From a checkpoint of a small image VAE.
Model: encoder norm rmsnorm, encoder activation star_relu.
Rows from block 6 of the decoder of a small image VAE, named by matrix and row number. Rows with one number belong to one channel. Each number is 128 + 24 x the weight over its row's rms, rounded and kept within 0 to 255. All counts start at 0. Numbers have three digits each.
After each channel's rows are labels from the 100 images, of 14976, where the channel reaches its highest value: "peak on" is the class under the peak. Only what is clearly more common there than usual is listed. The data: seven-segment displays showing three digits.
# convs1: first pointwise conv (decoder.decb.1.1.convs.1.weight, 96x96x1x1), inputs 48-95
# convs3: second pointwise conv (decoder.decb.1.1.convs.3.weight, 96x96x1x1, transposed), outputs 48-95

convs1.65:098120148139100147118072131114169141138089131150117112104128131115117134149089123138131121133134144126116131120129160156101127121087191106156149
convs3.65:139124114127106116128135114144142147113098127118121102189116166120158159117190119147129131080118110136154150106144175117134139133093165088133118
peak on: surround

convs1.42:119167105116126115155109130129148148126083118121121129161124120145166117102105108140141128120081122129131171125070080147114075126107189106169130
convs3.42:149149155112182141092143114182112106141155117119112129144151115139151143127097127148113147166102118150111203164138141152151126132137189123094105
peak on: surround

convs1.60:130125137102114125097102130133163153087115130130129096120070112108160202102134122132125139153114117142155143149131109120158160155108086161105145
convs3.60:120139105113168123137114181138145144153144108159133187131119178145140080129105159164129134177097124131112162098090150121124132122173164107109131
peak on: surround

convs1.40:115105125118159138122122123156100089128106127137123132130120168115159123162124137155154143133093071108147070116136152128108114140133182118140150
convs3.40:135113147104111137116110122143132138106123111111119096107131118130141151158136143074149132091153138127131111162130124137125110130107117106145133
peak on: surround

convs1.7:172127115142139129124077142076176115133158129153151159108136152120122159100103204098144135140114128131131187111137111172155131115097143109126145
convs3.7:134127159130138073142148142143126146153107132182144115152096122134147140143141104114085144148082114130155154132163143158151182137113140146120124
peak on: screen

convs1.64:117137096123144133121128164147085147133143147123111149109133127099109182138134168159156120170106113107073113095161134115117135100127094135099111
convs3.64:135108079142133179137138108148123110122140214119059147119107169141111118140120152169129161092129145096148120118134106169128098108153088137135125
peak on: screen

convs1.62:127109117154136134126151115156159129159120129141120150122146084108194122148161083115153144130102119135137127110078102125103129029110127127115123
convs3.62:124135141168150108147156119136117162146121123141113152182111142132156159161093125151150163140127126159168135140095125111182105172127151143183139
peak on: surround

convs1.31:079126145117173128097158123131134083142127117142153109090164144126126090122151155079120108126135166132099154162107136043108100113135120125142124
convs3.31:074124122152131125099176116138135074094143113132127112145113105128165199107117121146105092146171147114110095143118124157111093146122124136166137
peak on: surround

convs1.58:101097133140156091151157169154103114116108107124168109103117194150151140113152129144103116121147131120146151120072157131121110152139101124104135
convs3.58:071109119126089184105147129081096123114134111097115111137125140112129107082172126096128162124129138147117114113128084076152115133145095135113114
peak on: surround

convs1.45:117126115134096147121115109102125111089127135080148148148134165147152133105150125143157127145128093120124109102121133135143187127124097156085143
convs3.45:105112108094141122092138122101135177141127066133089171139108110133142121112113150182148117116085144114129135119189146123119143146115163138094069
peak on: surround

convs1.92:117086140133125185083144116126135138170135126147127109121099138137138102166146118131140099111136147081149083123169114080124076110130114129084100
convs3.92:135132124117141124131094108084113115103181126093140147089169174114111151137110085111145150103153112088090121079099076121157128126155119110144135
peak on: surround

convs1.19:116133131118122144095144065154122146177131127139132121119199102121114120142108115100186140126135122123122129070155121149114077112105127126164108
convs3.19:106137133105106129127168085119111131124112143131157121107121121147133122092151090110129089136125167166136140144166107128162152110160140181145112
peak on: surround

convs1.91:130100142160144143168121118148130133158146127113108165140172101129115136151124144178128077126128149107087122143134166163120086132117099087138101
convs3.91:132121121087111128126157160147140141128129134136153131169090117125138177147111127131182127149121126170081130154106135086124147122091162123096160
peak on: surround

convs1.41:135140127165124072077128132145147142108139100126106164084143129107118142113133184130154096139095088136120100141184076104134082159139120155113131
convs3.41:152116118147091155095117171183114122122121173095101170139088155169109145168108181142093134102144137140137136095171127133127132154117152125105152
peak on: surround

convs1.32:129125136107140126145158111146143119168095140140146143071073154076146129122107141140137143143136138115123109089138100131137168142107118108151121
convs3.32:114115107154172145145143134146153124091104145133123102108126127094123124120156125136180129105105136111112093116189153151128149103078140105105131
peak on: surround

convs1.70:114151110166115120123085114134065139143128121117121114145140190169106150162124129135150125166133122114076112193106133134126077093134150139121108
convs3.70:128138085107147149134121129142135142103144110133116116127142159128128109144113107109128113149121108126104173159161125103141105082105146134146124
peak on: surround

convs1.57:129147092087138127078093179142153134113116140116151130060159158116110156110173134119117108103155141113151114139128149138147153161124144131113165
convs3.57:083103101147118147159114109119089094129127109165056166112151120119116147115160110140139087113106158114110162104123180148131120120163068119133116
peak on: screen; lit segment

convs1.24:145146145093101126101148147154116051152118112136095119145109128113132116123106148124118116144124114126154133164134122145142150093133152129110118
convs3.24:158131124103121168085140141115115083125125152140150158092093130112121134153121154124095112124089101114133122127138133162158135110117080123123100
peak on: surround